{
  "encoder_arch": "vit",
  "model": "masked image model",
  "dataset": "rendered landscapes of hills, water and sky",
  "train_examples": 145000,
  "image_size": 48,
  "crop_scale_min": 1,
  "horizontal_flip": true,
  "method": "mae",
  "mask_ratio": 0.5,
  "loss": "mse",
  "encoder_norm": "layernorm_no_bias",
  "encoder_norm_position": "pre",
  "encoder_activation": "gelu",
  "encoder_head_dim": 16,
  "encoder_fused_qkv": true,
  "encoder_bias": "none",
  "encoder_qk_norm": false,
  "encoder_parallel_block": true,
  "encoder_moe": "expert_choice",
  "encoder_num_experts": 32,
  "encoder_moe_every": 1,
  "encoder_expert_mlp_ratio": 1,
  "encoder_experts_per_token": 1,
  "encoder_shared_expert": false,
  "encoder_patch_size": [8, 8],
  "encoder_layers": 12,
  "encoder_width": 192,
  "encoder_positions": "learned",
  "decoder_width": 192,
  "norm_pix_loss": false,
  "decoder_layers": 2,
  "residual_init": "scaled_by_depth",
  "optimizer": "muon",
  "muon_scale": "original",
  "lr": 0.016,
  "momentum": 0.95,
  "nesterov": true,
  "orthogonalizer": "newton_schulz_5",
  "adamw_lr_other_params": 0.0026,
  "grad_clip": 1.0,
  "cautious_weight_decay": true,
  "steps": 40000,
  "batch_size": 128,
  "epochs": 35.3,
  "lr_schedule": "cosine",
  "final_lr_fraction": 0,
  "warmup_steps": 4000,
  "weight_decay": 0.009,
  "adamw_weight_decay_other_params": 0.01
}
Rows from block 11 of the encoder of a small masked image model, named by matrix and row number. Rows with one number within an expert belong to one neuron, the router's apart. Each number is 128 + 24 x the weight over its row's rms, rounded and kept within 0 to 255. All counts start at 0. Numbers have three digits each. After the name is the row's rms in percent of the matrix's.
Before each expert's rows are labels from the 100 images, of 14976, where the router gives the expert most weight on average: "lies over" is the class under the peak; "strongest on" is what is common among them. Only what is clearly more common there than usual is listed. The data: rendered landscapes of hills, water and sky. In brackets: how many of the 100, against the usual share in percent.
# router: router (encoder.blocks.11.mlp.router.weight, 32x192, trained with AdamW), inputs 0-191
# up: expert up (encoder.blocks.11.mlp.up, 32x192x192), inputs 0-191
# down: expert down (encoder.blocks.11.mlp.down, 32x192x192, transposed), outputs 0-191

# expert 3
lies over: sky (100 vs 47.3)
strongest on: noon (100 vs 25.3); fog (80 vs 29.5)
router.3 143:102157150112155135117159155110109115098097162098100153103161155133128142097134160155139135105133101156128099103127112153157156099097103150107143105155134162153156111164133112157137148099160167114154147092093113141124154146145150156151138089103134093173105121151127149113158147148105143153099156094158092154161128108146119104103108097143102156105106157175128160098143134157158153100139152102088159156157153104120113127146160111140158097103126139123092094120158150108164137131133101111104106112097128126102099157112104106141104156104104151103102104164154155133124157134156153096
up.3 011:160079090115156113100147148149070098106118132137139105070086116095109121140161118120125139135117118136131138078129134146111126147136128114103132142114122176113120139143133120106112112106163155112125066167110120098103155098139149108117118142134133127116158131100167133102191163122148174112155133140118101106129133126120108125155137129118128104087134103147150140124098138100112116104140202103125107159144092118126103159100162137151138136166077129124127116136130109117105135153120161137154190169155168131103141162137129183123113095111128115122127106134126121131147134051139146149
down.3 016:116107128126132133127134127141148141109098166125076060119147116115159149109170110128161150125112156152105139112089159129127147164118128185132095089058123110087152097159130107132133084120096149115115154067137116173132138160146135133132129130124097105099150153115157134157144112140133149102118117123122110117137091111148145161133144125117125117134105137138140178110135108131163170141106105108109118125104101196105153127132092141143167113143075135162135106143149119159135157111079141114131170126133118075172136119132115093144148158173144114127138114154108085114116141141137132127
up.4 011:126146115107109150165112138095125142111137130103153113176102161080169102158132079120086112124118123146112095121103129135115135133144113104134137146138113073121128143110156135127152106112163122105128114133088119118137105132115124128128146150101098144178154178150102143095139121102110132107146169149140132084148151131140148129112134155112111081102163129163107116117093118066116126200123150116078176145124100117118102096105151136147119132129064169099146090115135101155113120134135123136141184142141138140106121154138110111144116140128126145109133184120111135116100143077112177155
down.4 018:114095102101126128110146153148168118092120183168079088119129132148127157103139126141140145123127164145110113102103147126108139127113107142169112098096105108092162099214136121122116112131116121124132135103147122169103132139138132107101127129131141088107118166077146135146166119163131123117107136125106098125162135075135130180115161132130127111109104157128115178122128112153131114105130061140159130115136154194099154119138116137167163117154113141157092119129160148139086180098126140110113148143151120096132111136147113076145110155142129128111154112140129082130111133128114166123
up.5 007:136092152110121111137125103154109128119113133131156110127112133134117134151187128092112104134123147147131110104140128162105141153118166100111148144171128127134111140096126124129160086134134129138092134127108123071146136084138153095135191127130108148149109133126172135151154155110108155129135168123084136107120155187067094099105145142114107084120127124117128085101121092118097136133170182107131125139126126126133089152088157140147106156145066151145142123085109124158081126167124131150183126110138106154108098146123144140109118107105141100122129106174145132111092107082155141125
down.5 012:124131118116155145120125125107144123078100154150100071091149132156146183085154109115150137148123156137124152114105157109112113139129127141156103098075084106056146093170146096115127120123120113149089121069148115157127111169147142119129135146146098092108170183100132135152119115137119127114112120109129124130158142127151160147128139121123122065123130162146131162150135140151124163121128071127122115155137154186105112158116100149142137130118113105152117136142148131141120167103116123078149149132147139106160108090155106127121107152130139120114158099149095066119100134111116135134

# expert 2
lies over: steep ground (100 vs 14.7)
strongest on: purple alien crags (100 vs 14.4); high relief (72 vs 38); noon (55 vs 25.3)
router.2 162:098170156135157112106166135114096127095097164109096120124161153150142158098138134137101104107144120159095096103129142155160163109110109157112131093101117126120162116157114104164114124111162149140160149094099110147117159127123154158160110097093147109164096119151128148112163155151097141156113150118160103112161131118121114121101158095129102150100123130161111165122133113151151155088113149115120160153127160114139119117151168103147155096098151119123105102117165156103149126142137096107148099093129167085098097126117093110153146164138099136107099094169156116122102156115163166096
up.0 095:141098145145111123128097116131154133180138108123104174126102125153119117151093112134155137153121108160126133110149104126142085174171107147110122088132190076106146172170129156100134115169129134097098162117149176088116125114121141137140161128110119151162122123107128112140097095128137116129134110105102113121112111151113129177136156086143141148135098128135131151188118124118127127171088081131137145122115160104117163127140093134131117157111128129107136167139101132132107107103160102120103154176124111156126134149118072122124098133110142183124126157111136097126063126135147163085
down.0 098:093083145149155091134143145122157143154063117125129129121138131085172121132141086104153137117126143129111073084100136125138129135119154105112131143098172111133179121050123122121135123089118153100144092107115173138110126127131143155122125121134139101150158156135126141110116155140142096123137084142137128157162136118110148177179137140128153102130123138159181142103145133138120139118157127138163108145133150100142182163095124139160148151109106138179148117136123088129116140126142087085086110138096157137176118099137113093138115118140121139106102128124134139070091117142144122097
up.1 047:099146138146121158151134116143123118125145131123094140150088132155180136165087108146145156117150119156150156152150135094126113124118067145119137123151106129121113160122152118153123137159142127114135144122093094126156097143157095175122135108137121121132104160052125138114138118103130109153170121211127114132152165111158091135127137165107133111146109132097104072106111170094095123162088121100098115124111155153117121077128120139123168100105169133100160136091104155135142143145098138130098125130131153145131155117101170097116084135098118128104117117141134109131163180135117143106
down.1 054:136140136126168130138122135122140124149120110153149137094092138147153127116133128122169148142099149118174146144154135101141126120118096122119147133145104114143093082139126117113100155150125144130112125145144126122095144117153112138127139130130127195142130105124112084102133115132086180131139138099103094142110119129128135108113099123100126089140102114093153100100152177159146098108108141160127143191134142146148102118100083112054099143079143085109155183170121149137137127131146121130174133084134095126184130132127138111121124159148149134140124129162101109098211150145153097131
up.2 049:139142140107101099120063136101133119148136120140155115103113140112137146107110145132108127133128146147141136151114150126134115117145133131123113141098141125117113112078125114138126089120143075124111123164146106087139138132182126171147124113126121168123155099197148124150115125127104145147109174136146112116104154057102108186170143141107155111122120099112139130140170130109127135114142092111112131165128115100111123106129159157101108136120131138133121122130129184136170153150090168112146136091110157129118099137120102132111059134110104107119157172124133107146129198111126156053
down.2 047:142181148115079158123090113103114144117105163155119109132123116131122115158121124128137101098159114126127151105148119148141140169112095120099144112153110115173130163118148132138137198105162087171119129075115134094136095155088137091114168137101137152120111140123107111127129125147067129131148157127123159111081165141106067134127093108127107105159166169136119124116143153123112123130099123163089073120128165120158110148106138136084161129107140111140164130128145176135128119145148106097122113156159098158125144144130140142144110139134096089112113123167147136093124174160138140126

# expert 30
lies over: sky (100 vs 47.3)
strongest on: night (100 vs 24.8); fog (61 vs 29.5); dark volcanic rock (34 vs 14)
router.30 184:098158146099157125112157159114121104096097166119096113139153152147114162096129141139112135128129128157144104096108126154159163107096096159110124098130105126094163102158155099160109111123160154125161156092094110149134162112140153154159122099095143124156098104135124157101164158136111158154110149111157108128163116103123123094097151096154093142103109103159103162096126112141161153096149157112117157158166157119158113121158155108146148096096151143134128098113162159095139144134126099101155097107107140108115102116101102106143147160124113151095101094165152143120114160103156160102
up.3 105:120113125133107102115151147123160107185156096126122110153154124177145126119135137120139105118119118100141138179111115117103108095141110157158150114117129132137155120139148127139115167157121101117140156105180139102107149132137165112098168142117119141155126108122184083164113133175141069142106123149090147124137137113123110129139111148135123125130143139132128137157133157191086134123120146156126163156131113136119157114138083121156106104078152153106058124114109160174131120133178134092110140103093105111083136137121131092141102155121111151138172116109137091106170141107115186117
down.3 113:122136127215086093140137120155120074124101174136139127129143149127112118132112154126118119126090110133128116138143130085150108084115119145152127141157121152123113105133112146140099136134141128130138098109146097144132142106124119117120113133132130144157113158129134127124139178130116103135093113119155149132136115054135142116127139113109146105129123128117087149148116149163100116131138149120151131085102076150146079140120161084143136109125162130101138083140106147104149146133131137121204059129119154110107114085175140150117183137124077148115195147138128118181144106137156130134
up.4 081:160138141152129129133130054108114154130143116119144099118113158151118146106131125145090095110121188104123128138094070141118102153115163098126126158107152141151080121102111132141117059116104123121127128142158109133097089134093128146116154134142151157140130094140166102096141083161125116126107173141098115055127124129120142155134155156099126156134101070154107135187150109109127141139125146082105117094157082132169114102129114118125089140146126141143123122105111105110110141146125151154203116107145125110115139125139130103134106127115147131144144141146115110112164126153118117169
down.4 053:111082118114144138139114145128095131123131160162100121146109129143087144161150115106136115124115122129179167176096086111122138114079166132091118133114128160164094112101120166131116125118108153141101115089152120128159147130119162135121156104139172124142108101105175197123144116146129127157067136098112095137104141155117112092104166098151094099146124166157110130092111126119119158141157141123101106161154145127133121158138123104132129208139102094164140112141098123150106160144116110121125097130147088184138141136128150102114168117147116126122119108154111124113138137098129089143
up.5 086:118125107142122130142161081124129137131141136109146122077118159142129157097130146185088094121146161106114144126098098116124100134119149129088125109103139153151098144118098106120120058099121123119119115145174100133088088100118126145111142138158103133140142107116225098135151079139167132154095164149104117079128113125109134148128169137113130140134116070139101136172139104126124127120113128099105144120142107164148113101144133125124087125141123095141130123101115120098107112113126158120198117123149135141089148149171125130132114108117159121141155157186108095114125115139109142151
down.5 053:107130107119120111152122137153142134141136146135140116119097127164110163169123140146148097120119144118150183141133107120109122100085147137091096144110131212156098101087129139149134120082130131096100134104157104102160131103141133126118132104145155144104111113057172153123130116131132144161082146114110109125119115117111135111081167117158097117145108129155124142100125167133120159150139127116106132205157150131134133167133109127078119162129098103150131105141144143120122123110123116110156142161147058177157176136125166124124148107131134120137113111170090120086140123129115100120

# expert 14
lies over: steep ground (85 vs 14.7)
strongest on: dark volcanic rock (41 vs 14); purple alien crags (37 vs 14.4)
router.14 171:097158141126158132128157137116115119093102160108097145110162165141133162094108149153110129124157143156134092098110117156157159122104105156127141104096136143134157106151101109158116089103156158150157148096099093149122155114147128156156130097099142121154095115135153137104157156130104152156111162107159098126156110095140118123119159096150097156099106094152115162099117087151157155091135158087113159155139157107139116122161163120157154099100131128126141100124160158096153123136113106117160096103113144099087095130107115130154132161136130160114102096164164147112090162113160159105
up.3 116:123107107062080146100149139106127125134148142124118147172125114104089139130158121141114150106141069164175110126111124134128162106114138119150104170118109092126160097123160115127141068135159152130130102147095130108127149137137083106158130160132164124102166146184140129127128109125142115101138135120140098171134132074161098115167136134114099142144078143114139095094171132112161168142122094106123116154126129104104093091115090150132102154132104127129126147145130153133128163106092133089120142111130114129144149121185124170144146108112155113117133144147175124098087120145095141117
down.3 102:124107104133136171151156105150117068164129122118155163130129124129140100117118110131132092150138103112128113131158131114101100145112148132142160123109189133146127125155130123126124142131117124141114091173165131107068112165139134114135158092107128105089125109190155096124101102142127131103109116148068107136111140151129112119129132085080107129116122114113163135181146096098131119145155105122138103157083141134147127105110170110145163135130117109137185169125137152085116133152126147127112101126124191121117143163118107077124127179173117084145149119136141152133160117098130116167
up.4 132:116159138126147108118124138129138090128105108111132122111152143168099112131132116085171119127162150138125109113153169126119120145137101074157114150107169098116133142113125123138125071102139100138167112103127093146137110105174150113109145142140098106183108113185103119135123108086069102101092147153116133119094156149114117151112165135140106115144125117112135120130120079152142112164110084105102164129157140133110133118115118181127099150153139131088145142107108112105112130085146149150150135108057159124087141124137149129156068124120119115150189145129139110094105151142116145136
down.4 140:159133102107126131074130123121107112136098128099112144101129110142118123114095137099064065142107127126099112165124118116155140076130125126122115147165110158128135135147113105151153180135122134085131150124145151128114135122117149138128138149139145154116081095126118127125157128165160105142142129137141167160110110167109140125133111143126147146112116164128120067118098211158116157121138104127147189148178104151128112112136145170127100113100183126175089160120125127152126140143130143097083110147126111118189162090121103100143121143116094116103120140136112105123166122097140134116
up.5 080:138113113115114125125192165107097165091131083147096111117087134100172130121154129100127081104117113152153099153132110120158141153128160124167135143123141161140123135119150108127164151162121130083127120173128159143137146120093147140149143183122146128098131128134111145137133129113112151120104159129171110166113118102107120064167112115064161103135151095103136084109179128083114122093089108122131137115117153127140157138161100137140141133094145150131163148168125134148130102158115167128119131113111150147143150148138154132168076128128161110129130103126135106130153124106111102183
down.5 075:136125127131168139155110109098111118121150094150142118116088119135096111129111169145134112123148095139165144173119116150133124169114141094118147148145158093138098127144052125148148164083133143129133113139085108104118117124131123135099120104116086187051146114145134118142119121129155124167119142185163146125114119165125111134125080098135103126113141164100144113133165144114122119140128143115126121116123098113134128100116113130114135138129125156098211138079141140116148132111074123107138102143142122113179206156112152147155134121148136126122128137106147125103157166119115100155